{
  "model": "CTC image transcriber",
  "train_examples": 90422,
  "crop_scale_min": 0.8,
  "hidden_act": "geglu",
  "head_dim": 64,
  "bias": "none",
  "parallel_block": false,
  "conv_stem": false,
  "beta1": 0.95,
  "batch_size": 128,
  "final_lr_fraction": 0
}
Rows from block 6 of a small CTC image transcriber, named by matrix and row number. Rows with one number belong to one neuron. Each number is 500 + 25 x the weight over its row's rms, rounded and kept within 0 to 999. All counts start at 0. Numbers have three digits each. After the name is the row's rms in percent of the matrix's.
After each neuron's rows are labels from the 100 images, of 14976, where the neuron reaches its largest size: "peak on" is the class under the peak. Only what is clearly more common there than usual is listed. The data: short English words printed on busy colour backdrops. In brackets: how many of the 100.
# gate: MLP gate (model.blocks.6.mlp.gate.weight, 512x192), inputs 96-191
# fc1: MLP up (model.blocks.6.mlp.fc1.weight, 512x192), inputs 96-191
# fc2: MLP down (model.blocks.6.mlp.fc2.weight, 192x512, transposed), outputs 96-191

gate.375 092:521520460490490556535472525546507490485509484482493552503513462480499485503509502512473495539506512535528486472491496484447499528466523474504497513522501508487472547481490476464510457494507548555476470517553501511484497522487531525478473475530497504488494493479509488501504519571490548531
fc1.375 086:479496469473524493476497524503485511480460544504537496492510495532456498481525482487516476529500433480519455470511459466493474463481494538512571483485504513496506484496473513493510539507499468473491518482527498507511468494489501466527475517499481495499460493529460510511518479520539453508
fc2.375 091:506507494499523473522516503488519494465499485498525459502509459491496543502526481482533546497501524502464511444502502526470514499511474490490484491546515520472495486527463471494508470489510466512492480505478518522519519553525531538504504531489491462497460474467553490523532498473489499521
peak on: letter p (25)

gate.161 150:527557495485526534470482505501463518515484494540474545495495486475432515553510548472506481510487518520546553553474508508521518478473516483482485502503511491505465554495480493510492540510521535507458506514474479448522496508478518468518531507497506488497489500439481494542466526498512496483
fc1.161 149:499503466494435487521523479505525464452515517503448530505482516511513465458492473514488513501562484525507460476528468527473511491501500554531468495505484522499493483463494511492494491500478466496531462460517515513511520500540469537463479508482517489561489502556509525473508510508478484488
fc2.161 115:520439498471485522525500519470525505464492517497506511487502509495538491537486457488499486494471503530468439479503505492480456493468480514542435528474480461495457507504517495477523483483494472525499481470529540502527523510480484528439515525528483518517519483512527475497509495526454549527
peak on: letter a (45)

gate.233 117:494530520521502509465445546533491490492517534516543499524511477451492500493500553499444496545486525505538474491493468476471485513459466509485535481530522506517549474508486482477457507497524535473527489497476508489477475519491485515507536497523518498483496486505519543490537501522447470499
fc1.233 120:508451469453493469517541482507514479529503479486515506488483496499491531560540480528516464461539462519495531483503479504538499544479533509521537503503462516471514509505499518541523486486502513472456511542498514488496517514463487514527504530437482484525491469513505474543490492497528539511
fc2.233 101:492524557495494505471459486485510497488518553497514470493473484473492482479500530505510523468517526534487517506506515505475489491486475500498503486473536494493521505496507461517494514539465520509501487474447555571483495510509501477496546515493492512463495544466518554496509518513451511484
peak on: letter n (64)

gate.53 113:494501448457503545491557500505495498456492528505503519478501528491519473480535515506492522487503452466514521486473490483510547476507487488490546512516494469458499459502497487511477530505491413483474509515495518481500499465451487471497520459482509455509490546516528507475522459522458492479
fc1.53 116:523482433487552501502493496446527526509513465497483481466543502478548515535503537498484533483492500502529477520472535478540485492518492516479496558482512544487515490530528522526525499521536487536517526489505499467507458458478468515471470538515518471496508493522480526509537497450487491468
fc2.53 106:504483523483502502493492479508526478450457501472490542480465431468495502496501491542481476472431505485485489508498496528484495491520513504487515505506522469568462506529526499465520494518483472526485479482553514477500482494488484574533485522529492485480520526496510504510517473543487508524
peak on: letter f (63)

gate.419 102:502478496546473509549499472497523494447526479516495460492499516479493443517519480524436513504509480491522503526515521518509493484455500513499506520515478508525521535486567531443508489525497536435523460484544512527509438519510510528469515459568545465534507508462530493488505495520494482495
fc1.419 096:542510522478493468528466482506501447497484486477573526474513540464504475486525492541524508487481453494526504497511472491482458511544469492505499450513513506516519510472498482536462511503477465517514498487493491515473476502513536491524582520519456525428513519515486509518514500542475480530
fc2.419 093:531503513493503534531540503529497496518495559532517506489484457520519502486475485505521511488454525504547498487499479492494516509496483561480511501501465494497495489469493455513491490489522496460525521480515461494552536529518494483473492503516535509504505530474491475502474522475583525521
peak on: letter w (27)

gate.100 086:538529493512490513495488538536479509486475492500521550464514525496512514515488511468505494515503469510482480495492528509467506524483538522503549464518523540531512467533489475494503473552460506532513479510495501519494479483457507498485485478500493515452511492484514469524523514486460508478
fc1.100 086:481460509524474526478446524513521522471490465454495522457519489451496498490527509441484495520479459485529506537512477520496502531492485498477540531490508519546526451502464495523472489489495502503481458468570500488507494503478481501497540516472547499494492518474491500474451523513475465483
fc2.100 092:459505527496448506481491537436499466498507494478519486505546479486493490501502508516544502499547500476510509471483504485502484510465486496498460497436443480435470482476468507502493481511465514477497516507514521538508471526500527517520546451538495475509496510492501508469474517501496499498
peak on: letter e (65)

gate.111 103:509528448541479493515501469520507514465497478494485520521477480514527506465488517475510547458516558540480469559469481467492473516459463508481497495468491508553498510508481505481498462472470480502441488510460501503471510524475513529509533470532462493506480499492516469491494464460457521480
fc1.111 098:472483508543528487492532469468519504473516450517470517513519469510471544458509483522491486478502531518485492549496482497506487515485496475456529528466525515508478503500501474526531462473451533494481539468484534500496505523525491527482503496475466506528495488538535463476502492472495520492
fc2.111 103:490527444494500505487510536483496506511557528490493493498465472477487479509497503524569495514471481558502517504510453535479497477519536554529470514501531549500487464525493506497510500491481473525466477531492538518508508507491474496510516483464471455483499488537521495494489526494542475501
peak on: letter w (27)

gate.336 101:478490457506463480514477502566468457500499514451525512449510489521514495546504542501475503561478514493517502515477522459501510517518481501520465518500522506491495466491500505490494491490524533443490488504507491517533472484485502475469494485535482515490454527519522514494500521495512514457
fc1.336 115:503465499493531541469544557509526461476547476483493510477469464500510556476492505504488507482499485515501480512479555530470548518508541484446458530480480520489478507519477460493498470526469495531512480515481513511513535504519470501543517514471516489547500482500490490521519498527524474520
fc2.336 109:514490517502508508453459498469499523522484475484501570497511477509496484508509503519464492481536492491543505457539490537508495523435504506512486544489522500530509510490481481507539508477429494502509510530565501506497518499485485506481533469457533477479518476516485572498467459466489537450
peak on: letter w (28)

gate.440 106:482511469535472516514512543482470541486508450523489507504519509524528521489482469461485480492507511523520473517505477478469509489539492485532499470535521471550528487470541521524487521504508507525517504460507515497466471484516496419491534466510473515444503502521498543528539505518530512512
fc1.440 104:524489479528496506494528488519498487519516486466469508473514526509527503541471522514500479529544470522510467524463528508499501537522499520528492482465496489480517494519506497508512510535532478519453502516511473518519482458506467527519516486474491501557491530479502513495476495499474537488
fc2.440 099:497491512516467523499474469497498520504543502493493496511483472481475493544585493501452455426502512540507479475493499494517468486520515515463492510481492551494494512461476500522535537503489476487515496482497487512474521498515525555529472478470517491497480527522508468497474520488507518521
peak on: letter n (32)

gate.420 094:439475582469514505497506483587529492510492483563509490485524527477521469500498522510541504472509500488488530534482506512502546526487466526482518510506483517500533527491527505499467505538502519440540516516476477508512504512492509492500529453469504549506512528506509482487488480515468512494
fc1.420 082:487471465504505549464542523461539501467497524497503525529454472523535508492486563481500524501495517523495503525539509510551501482505492475480493489496463480494502523542488493475513522487495524456435471505459507437500511523525540534473490483478511468466512498506537511488462534517467519511
fc2.420 095:521518521503500532506480510497500479548532546478471497500469523509479522528525518467479468454536495479491536479485569496470492493516526471502490490467482520520491471455483506493475471506467443505515555485491510506488498542478523505499482499493522493520518497495496469541489541489540485535
peak on: letter a (46)

gate.162 103:487470502470516517497519490464502514558476473508526473476539495527550511514503493475490511533516503502451499502486484469507538481492465549486497509501522509502518490532475492480515521495483469514502506501473490524449480506460445470501485495520505469536486448476489504458576519538508467481
fc1.162 101:519505496539484486449493504522502515492491493514525541434540492500473494505448478496568484501530520535507505476572452550527505528503513517480489501472509509487505530481460529531511476518483491495490490514533493499529504479501495537490507507524498542514482502502511538483488479510466500528
fc2.162 099:577521471532492481459463499484506444496475511475509523507466546472491591519515496515505486486473502485534466491474514498476500501492492473545475485454505522503516462490519507498519493475485500444529469463461473502492477514502510504496498534473507494474478515512482473532470530469511501522
peak on: letter t (29)

gate.57 127:495502481473541468528469480538486507445505508534516499494565466487496518494482497510487481481521496500505466528485444468517488489587493501510501505511503552434527449492469537477479504469510507487454534528503458496484550516514498479533483521456513551516503497484497478506483525490505467496
fc1.57 118:533504489511489546456535504502495510506538503492475518529449539532499448516489545487509528519481516481510521475533544547500464519437496469479472495506478454497497504507507489528540465557492487490516514484497538511549500507510481520471501507519482482496479525486478552493497491503473522522
fc2.57 111:537491470498442496477524472476528495474496508479536435502505512527517558495492464496547456515508510504512501493461501484478481500514494518531524475509498515500477513489465509525463517511525508443520536449511442510536514474477488551536462519485475502533510493470471468496470484485500501553
peak on: letter s (29)

gate.44 093:515465498555465440462480486489537465468515515521464509484516491494524469502533475486524535495506450522497502481511508501506470487508538455454566513489468473516524469495508525496527517530501487522486512519462498518472504509491461483467484544538500507505501499473496496523531551497500474488
fc1.44 096:484532498501514518569515460501458491536502510494508511488483475485472530529492543483501492545508532513498530518477475496508484466515487507529462473455465489487512497486511490515482494506490505499491503508495459462491526516516491527518504497486499530517488475493506466482482491528510527489
fc2.44 099:516449550503481470523507490514513507499503502508516503495488483477490481540452529470493480505476485509541500513522499505473476487487492483493517504504476512477441516485467525510557516468487443551521509522476501508506529504518480516487488479512514521501475489468513519557484526528511515486
peak on: letter f (41)

gate.481 120:483503517551528506458538494522453498486542524517525469473500543509512511494515495502484485494510518518496505529512464487517486502534528552507484458483530502496521512521498553522509478492469505503508492510490515488524494494501509545467524494538523539482511457503578510476515436503481476497
fc1.481 117:476514457487479448526497506497518526511455514473501479492467489516493431470497527494469512476533475514470470460505523508504494514486514465456541544489494504517475522481490475513530508462503495464524509479485458504498507474451480493530473517541489487499508493502483481489466545522538498496
fc2.481 109:512521536450484548499505498481488480439513456465506501512517468546538527474477519507500493502450507516497487529495481472455441491491495467523546530495498496492518505499433470520467518460519482518461472489489510515511468499501487480503478516499507521497524538480511476494487493514494522501
peak on: letter l (39)

gate.479 091:511511522469486483541470512457473502467487507544499514488529446474496467476556488492528486500473498455544478501527505535553550489513483451496475502461473508480525485516471493463522473532526494519465520490480453474527499499521486502507500473492505523469517484486512480509562471506517519526
fc1.479 089:497523477474493523519507519505474450489428528469516459498522516477478533501486496508502524517533510505470469455482503526489488469516477543525517548457514484480486484503532473477510479513447516530507531487512506494462478463512458552511532464491486498536489515522532473515507488466504474478
fc2.479 098:527529499526540473482548513537443530499469504508480520478473546478516489486525497516521487475498489481490524478532485459458470547536494505493539489506511489538487521475465481527508475533510542476524487464480496512458484490447503504505466478476470504488502474510532482471528492501510486494
peak on: letter e (37)

gate.48 097:520516469526479452529494528536447438493524503460498499475518475519458473499530540511497536499509497478480463506480497442467509483496523510522466506496468541509532467477452508524497512465525505525523489535495540488538536487527511463485533484470544524506510461519487493523518525487496460531
fc1.48 093:523512477486475518539499514523534494505452453486487537506504479513539466532513512513480520526524541479475507497458551449509470513463549506506513491496486570503519492465510478508485520511504495493513491509519504473474493456492560519486493517468467495502481472492532502535516512489507495563
fc2.48 098:503502511458470473522524520498500497480491517456487515471512504507492490502496505496568511527511478465513533474499471498546496453512517487498532480524522512482481541525509464527516472465539530501538477494481500484536523578541531486504502501511489509516475468480555506523476525504517482559
peak on: letter o (31)

gate.436 087:498513488501518495481499501500488481557460480485477469479538502565533548518454484444551496500484469497467490503523512485483555533510498489520501535507499473407479539436486472505529475463517535486512498470514498490519499510506499502472526518499502485545509469546532488488499489512484491539
fc1.436 089:523509515514538479463479541482485509505535477504512508497445527490501499501552489481503492513478519462471541518488517530495484458486501474502523488470491576518507476517484509512448488534496460489499517493496473523486499481493475511506484463490516446461507528426486505514519487435488476458
fc2.436 086:483534565535458520549498498519534521476471494485468531505466490485503545539477493505492510478490494507466486541498473490498489517469481506502516494476522457497529461523467525448545472528480497501534497473507500521506528511481538531497506501486523494493481467476511463517474520506489486531
peak on: letter a (52)

gate.363 094:520459502486544532518528516513505489472498505464500518456533484462488486483547491448477499470533530484542523462481475497459496476503520483442489513502504567546470494496464517488451509539475485544539496501465527532485505549501549502536512478509526543495519524510497505495503473474503464509
fc1.363 087:537523474470515461478527475533520469489472485465515528537495491502502529508502529463502517520502488530510455542542477507537489509471503476474500487442509460492484500537505524500488431499481492477493491529526511463474513498504461488497504478444549522511500538488480501479473491523502525471
fc2.363 090:500457493549475488509490495513489500472503539488518510521545546526498544474516463493455444514506477453482478528476454518467505501440467518501501513520492445498463494528511516491502568486509527464438467505505487487456543468487506518496502486478479494499462472504489477511513473480502510509
peak on: letter o (31)

gate.30 111:492533468529474470514457493471482482498529491522506464493449507510533503505508507467560484534505485548503519542502466510494453520479508488490540520541499520540483549504486502457499518488499540493506535494508485568468502539497508427485480493488510490485502508544490515466509507499540561493
fc1.30 106:494499484523492464508503482520473547505508497526435457484482543507490514516461496478530491506494474504489456519503511518481500513484498512529526464535515491506477514527509514522513520524493544505516512500516492530468467456498509417483499463480488487481495493514481510472502507492509479490
fc2.30 099:486480475511514532500527489511477481492467492503494481544548455500532492553498460515460499441528531504565479526483506481504500529495475494532513520467482475549508526480472522484473465495506470514502515481482493495518485541561475482490514479459501518466480494492509469538511518488491511514
peak on: letter w (56)

gate.489 098:511517472489536516529523465540520533520512534494562506528497480467493479534502512493519561516529523448491528504506470500489521496514474468499514515470492518493531474504511485530512456495539474486504523490471518536537485524465459468471485497514536465522507479507441487510566474467478474518
fc1.489 099:525487492446504537450529505487524518515508498509501501517486511480516507548505493510516532510546495455495511474518506508497504483542454487489506486468485526478538452565490467535501500481513484506496504469478487501499548474466451458489529517481519469471526465501458513492522479481459519507
fc2.489 096:485566494495507484529509478522500542479516529501525440536540459526461482508476475573477501540528513491501480490537498503514482480516452506492551517525494478487503488532484506460479500483527482505473496518466543528512499470485493540506515504492495537541502536486515507548520462474522543481
peak on: letter t (51)

gate.486 100:476505464514496507493502456516495504482526487521525512516464464483492480520539422497515490587479467503541515511480494507473478482485512509515447500504507521506482491509522473476484524476497491473507475482523453525504447513571513485493513518502509501485460460462505471519496466498524477531
fc1.486 096:480542504497531463487499465503458518501502490531519502535476461503461501501467475541500509525489488496473491500543484464497481528506454452470549548506551527525480480529490522476514523511524519555491462508492483535522482486542508501471468483462503467497537464512521517516510472508488518483
fc2.486 093:488475498506502501557513517474494538519473505489408533519549492494492512472501490525475501494518492527506500474480518533515452510508463538477506532456527480476481498504489521508513494520502478494505491482534478538501511454515457518496514472521489496483521499455526513496527473488515436507
peak on: letter l (25)

gate.437 081:505447506478559460457526506477542537502511506490474493518423484491480449502472492520483497539495527469505539469533514488521507427519498489489474512482511531552498486463503501511502492491477477540488465500495500509461506488502490503514498522528482522489527493523504489509524522492470485480
fc1.437 087:513510499507513528472509473493535515525512528459472495495473490479522419464507536531554509481499499486518498480544516514499513454525523526498517519484496501512486498449507492505499483497482539525509496504507501519465519487490480494505508501536457525447538474547487475539528531480465506498
fc2.437 091:483520475480517489505512516511521482484579500503487517518504431511482522449491477472521531469532495444494477489511493519504479485482489503514517483489549446504510517463488541509517522483497502484467434538472487498516476523514483491512514484462482500551487539440494458518462479539508487500
peak on: letter b (37)

gate.333 115:489492447506496507483501472480483455488537476509483465521473477477507534539490470511477513488485460517527483512489503514517494535467505498529551475481490507547486482535485501495489422515491507489492460503449482487552514497517522496501512510466473493487501520501477487503508524500494560474
fc1.333 119:525523513518550512457482511491505459480502531512482525477493521526509496472513497491487507518498515517518492494472447481481519460516519513471461499481472473521539495492489517535491521465521485494491509482495505493498512455488503540568513440526480512526485520513482523517502552515491469498
fc2.333 103:494486516482498491512472529482472489464512481544504510467517454509503506502546499526531526483481481435514478493478499499495493489474528499545506463465487504512487505510492515498517489530512484534536488497497502534484515466507528506492490493524479514495452485472454477477454498499514476533
peak on: letter b (26)

gate.228 095:477471515464477468485490497524483487510471465509534493515493495511506563461515496527488482516491460487519518509450532493490486525505532469506569540504532537473485507477448511475502507491486466530530449485500478512473545488436495436476531483511491485471483535487508517528512481509489480490
fc1.228 099:480549496466494510531509494478497513526481539469499488465498498475497452509500501495515499430490525504478505509488466493495490511478478544505462485460477520500505496514488516536493524489509432482456517497464517521495507508525500507465487475473486473512527466513529515538556521464520483472
fc2.228 097:484508479503473517475529503450525463491514508527523536519500535497534501509509509465480538513485498472520525518495504548470517506472522486531533514531550503532475496495520514526499548501465492530486496470486446519514511489491496459488474516537458473501470505498488481500501493523480532541
peak on: letter a (28)

gate.152 119:496449475453504556480511507507479490501511508508513496499518504476502479487535489502485491518519492434468522544484515472515505524527478479466544533511514497481482480485524486468488532484485447512464491480493502500517451465478502516505515489536468511500518534486510522526527487506501446475
fc1.152 116:490464488466527511511544515481501481513545512514549518491539474488498479550466469477508498520483494490481546568480520522539532493488494507514510545491498516454487521491504452526505509479520466482497515506538476522497474495474473508510492493516511522525510500496488505506521500522512474468
fc2.152 113:501523478469486524489494469539523501514494526506487506533505461462496485502503488472419523505510501484455502504523478531494512556455496504487540551504451478473509507508477513466499498550484447524492515561463511511486520524506525469494511495530457514448466453500501483500481525503507499500
peak on: letter t (67)

gate.209 104:501501492433526498497484493504545519463493507470533486508508534485486453472484516492471476517490519460524515527465522512529528482511510491528489484435529492513504518541518455471494484507511478470481518472489551516474487555464479489497508471464498495520473499525476498510472501490485496471
fc1.209 106:484447517492561465487473479452515511454517514512544462487508520471479480527508507493517525465474510470461491546482496495502520508517493488475498486462462508517508494505495433517500544485505480477461502536507534482470491489456468505502563531487472482519507548450487512468509484516524478467
fc2.209 093:492492465515466531519540471502514432539493472539501504487520528480509466470507511506475482513478467489490481504540506542467446502489460503500486498519522470503487517477478513514433503507442485490497509503466516494527508503521467473504497501494508481545478509486516468505514491437518467529
peak on: letter f (41); letter t (25)

gate.208 101:531496480509497537508481466532500519485529485519521504470444538497524527576483550528471503464545522514488526511515563486469481488452527508511508463553483558491467503509474447504505517505507518494450524500483530485518524526468508507488505530516500536506513505484521501513495479463533505525
fc1.208 091:505505484462489467539508518518507529493491466480466476502552497496463477490516517515491506467464517478535487537508521518520473484463518489518509493522500519500525496475448523548501466516519525498548486516452535477506541506496536496505542528476481528512501529534492490550469529499519487540
fc2.208 100:496502492470454551478501516533439518478547472497527547471481447503515520536505528534529458503548495518538503485542513462497472482520504502477493497498503507548552509508485507459504506472506503484524507465477479511504525491474541479528476469483474489533461506522550503534522509501493496518
peak on: letter o (58)

gate.362 119:528545510556468485513496498517518514506480486443518569523539478459523518463493512487508507508524489481511475473498458534521469530505513437521504538515531519504480510451521500503481496523477429487536493532543478485497535498527521497513509514493497474509466549487480500489530457501475454493
fc1.362 118:459450516491548509525504550512514505498539520490491470514488562499524453532474480518525516522478512527496492511483539490495510536506488511485508464534508484482532514532534488494521539458519499513440515486462528534480496510472535483478486484509524515481511491518522485537472527529472520552
fc2.362 111:504449495488521465478487495547482496490497471510527464477512515500510500519511508469524489498490494517543496512506499552516489545493468478491449580514494505502483475494461511467494492472537492475538461503489487499524493489507507460555451518524519449492469523474431482486521444485448481503
peak on: letter e (27)

gate.303 096:482510468534518502449486481485524523493492498504538506506476497525562530499547486515498528466499498460482539479498506513514500497481493503529526438486508543540533484464482529514497462512443547528459490489487460493489490485505470476473494508498495549470480481495470464461501488536477488514
fc1.303 103:506514490484501548536516460501458476504550486499488489547512465483533521474477554509534520448515480530497498512443499529513500523524473494535489507468535509522475486504494504482495477528521440523463497528483500468467547515525493536539518499510501492471509494488499496517493511511467469455
fc2.303 105:444535500448502521505497446471476490486473492490481520470465508440503486517540542469542508455510478515456538484528513526512494478523468477501465496497493482475479491527480489472485515527500480529497497539511544512505473463541510553530511491492516465479521549501495494489528493551491482486
peak on: letter t (54)

gate.409 106:512508478477481523485521491505511489468466493483473561477535492484476571465515545537455478515508490491509519546484489450501490509537526489489491519530487505515537513452469460503517519450491526532515493503505513464495522464513503520466527477500534491527473504524504470515501481516499458490
fc1.409 102:517491506500482519488501528517489473475482439503515515506524457522499544531459583555493510523504469529507477475483531479469523478533544440512478512476520533545511508470475494488493484443482521493495523532493461469528519452487497506471523504471530526531518491506505503534528469529546491482
fc2.409 094:501489479480501465513486524454508488510531487477504529544542445454521497507538481493528495483529525475517501513460512514508515517471523513510514545518497480509482496499480502512517465451541502476498522524505485433513463534531505522527554517478492508508518483499562527471486508493518476481
peak on: letter e (26)

gate.165 097:471485505506503502494554491515426498539467490463505510499499529487466482488452496488504474483543493508499504536505495510481526516472515493508502539514499515449523503512551472565470525529540533508517482517491499518506530453510522479500473515465508486500501506538497528541488489462535435534
fc1.165 103:499526481520468501528490456482498503519484474487486475445481496481507548504509492513511526518477494537529508532460504486478484538534463518586503516521476510481462503513527476460502564473492445508484481511533532517513499520463531502539435520497491483485497518497498473486527508438484489471
fc2.165 108:501531472482525533508519481504442516459531518490527502515530511525529531500501516510523510513498506513521489460505461503524518509527488548461518470504479444509490527473519469514502499513507528506517472502530492514545509463503492493476530496526509521523500485491469516454489486539529503508
peak on: letter w (30)

gate.367 081:516497527470490515484567525526459511523498565502560494526488537535500467471479477524498504490518497536469477553530508519505508512473469495512459490479492517467493483512477463502492543511517475493505491519497496497479541490553466519501456467476450508486554504488495542531501521524516476470
fc1.367 083:515479508489445510470497455507517484537499455496487479538470517522544504486489497537481482507527499476471472458510449497488516468540488501494520543494481447514484497479535522517507488485539499501444497499555484516538501538500495496509490539494489492509497466529498543515465487512486535496
fc2.367 086:532500488451507490505521452562512495454512495565495524533481518494496493473556512503538487472503461486494485503522508543507522461509456495517489481473526499509487507485506486462538487464517541508508481485532532509499530488417517519559479460472491512497530543482489484527527546506486482494
peak on: letter w (40)

gate.322 116:470508520508489481456480519475512516501482521483494524505549448495495519493485495476473516483509494519467492500495467458501464470546488530490473470527531503521524499497510518514508533489487515534481492515501507464529484472501526507511494480480508511470511459529585487509494465485476470463
fc1.322 114:474473481510465511454479516498514492516498494527525511489523501464498526475500472490485500498487521502469503502489499474477511445525510466464455486542515528476505496503513524517446526458509500559470506488490529456517571469478506529533504470475527448501485466517528464486496441499490485469
fc2.322 112:509544529493504451510500516452497508510507489469491464459497493464491499523597483508510520488493506456493470537485491522498540504522529488454485477504521502507501482510493526494503511465509512472487491512507511499500497521524482475501542493523488469488521478489494555535513507495492477496
peak on: letter s (40)

gate.492 099:520509518512463464479448511474498491491510515511474533487560459510508523475467517454506492511505478494526485495501501514507501493563506518506485498525457550520482455485487512476475543471512491488516477545475510474538508489506457482533495478502491516499515486485513485465488488523485488507
fc1.492 093:510461506526472527505496501508535498504497531507466516514491503536492483469478508486471503518507471484518517514517509515445548469475522494476480513474533479518519487498493439501495491576489509495497533429494471469454472489522538509469459528539484510504462511538482527526503481505455483483
fc2.492 093:497514451487523492471537486518479465498499497525507471523499495452492517500508507514550483513515521516505499480480499526472491518492470507544509513453499458463501500484480527522552530478496499503535450554524483490506487471471495478518502495500476455508495517487494519508506505520482476535
peak on: letter s (42)

gate.168 094:484483460516526500494484497445447488543508505517542492541506530507530513493530487527478505487517475489486523506486522517506488439482486480466559507527468508529517475526491482507506541482494467480469522487502523490481492502488471481506495496486485511474492493503470461551462473484490503520
fc1.168 099:493514539439468531506508514466504487488566481518521482483504491501487484549465492472503515518519483500429478486474493503511516529487473484472513521500546500514467530521523521499505539457499531502534527476534429520491495506514455536505508495496520484552483496510502488506504508502523508460
fc2.168 107:477523514505493511490545497492515501513524483524498505504513549500478530492495497488495523473567501484531504463545505568512517509488487525531511518484467471494487455509470487506540497484517501510506496492509517503524500503499474460448505465489512471527500477508511503528533538551541516543
peak on: letter t (53)

gate.470 106:468469480529515443468494491475517534456500500584502524483498542498517504490541503482463528481500513496501498471458512504496501503481448477512473508523484477511490504505504503514517523473519503465509475478478487500529470456463522485510495462520500527489539496473535548530519505505506505486
fc1.470 110:471520485532529465459492477506510460492518532524507511518494506523543470492533495497474510503500497508510492480456501469491535501500475487465469520517479504477482489512454544495505518469521523454505507488532535509505497476459467496469487512497517490460484448508526517521523548504473521543
fc2.470 104:504496525539492478515487505486487481530540454477512505494511513505497498513549520461462554494461453491525481508501474514513499488514486469500556524525498506476500483479535536531476474475510519530527510496462479480422489546494508503494484497489528477521501466498461525480516485486496508474
peak on: letter n (42)

gate.455 105:480492478491536474500477501514491541501503467545520524513466465463481497500472521520522508515547484511478493523525472465511474500500519517500514503449555517494492512499527497508504472515477516502509485531522522450504487504452541524480496511495448523517518469538515499498536497505501523505
fc1.455 116:456513497510471501502513472493479524459537487521524551489452474460481517494502497509526483507506489527525496527499499496486503508482504499488492516451552543554466493487522502471499480529484512504468494561531492471501509500486473533527462509474451536471502524512504500479493497454500523501
fc2.455 113:460494460454520488487485508530468517537486486489536480506430445469485479506474516514503488542473495521482458501469490534538528477511477544503488480484524489497536505510444533487535500498533514541481494479485500502497473538514507513488489530478500489524463523495469521488458510503540478478
peak on: letter b (31)

gate.400 108:488473538487479487524465480493497491467501513492544513499449503476487472471499518502514477520532454502476483579466522521452469487488490513499570474542483489514502488487488481515477519528475487478498466470456517511506502503473523488476514476539484512446483564457502492458528471494505478499
fc1.400 111:509480480462502496494496548535484482497479487484467502522506457532510532483515543468496488447506526502504504556483494515525510451494502475502524514494509510498496508494476518533473498507508513541499524498499501460564513489493510465564500488491501477521528485515474494558516539493476529555
fc2.400 099:449545481441488530491497487522487531479499525492469477507479558497520550499542549475444527466537511523523487508494479518511535509509488481516497514432467477481499529516515523502495481492476514555503466474503466499507530524500492469536496510474512480485523483483488530475477498540520461480
peak on: letter n (38)

gate.398 106:497482472486507495485526496532503514471539535486516476460491462562521499498506456489556533482505465496505508513508520510486474490453502536486480517540523488524503483534490536500470482482536523505510522496458561473508525483466522472507481513552475461496504500550512470531482521481467464516
fc1.398 100:527447497521513561486488527519538513469515482461476496514528488524525497467477503483539498512506505519501491488492494499485469504489511496523470487479488541469475495477469508500525504471525529511491507522478518507493526449480542503505519507561462502464491490526567489519494520470495470507
fc2.398 091:499490531478512494463467477517427484480509473527503529491499506520514525504537505511437492471525485512509481488495450491479475533475474511500496523499475494516497525499468511509505544495548491513538496499491471456519528512452503522542504495487521482547500527484505552540501494524520448514
peak on: letter o (41)

gate.350 103:486513506521474448507498475492509503528499504477512497479499504477514506484482465527491457502535517526505487467475464486420493480525509484502532514528514503498506502476480518555529477503468474456476472538527496513499550527469487483552544488470518483543556498486497509469500460512545502482
fc1.350 098:510502518483476505509504547541494550519488532502492520532505490468479472490488526491529502494523465483521519488515480494485446493472524457497536466498485479504520495523489468516479487518450514492529517513494518505496459513514511488473490470458511477509503518489495476533504520509512520492
fc2.350 101:511512484481495525501498466481484459485478498514502500493467503517477521494517504470503510503514504490482448489525552480502483474479538514520479491467481486521499500477523503475501495481503522470452511477499515542527529495552509490482528473500507495470506550473456495482517511484494497510
peak on: letter o (28)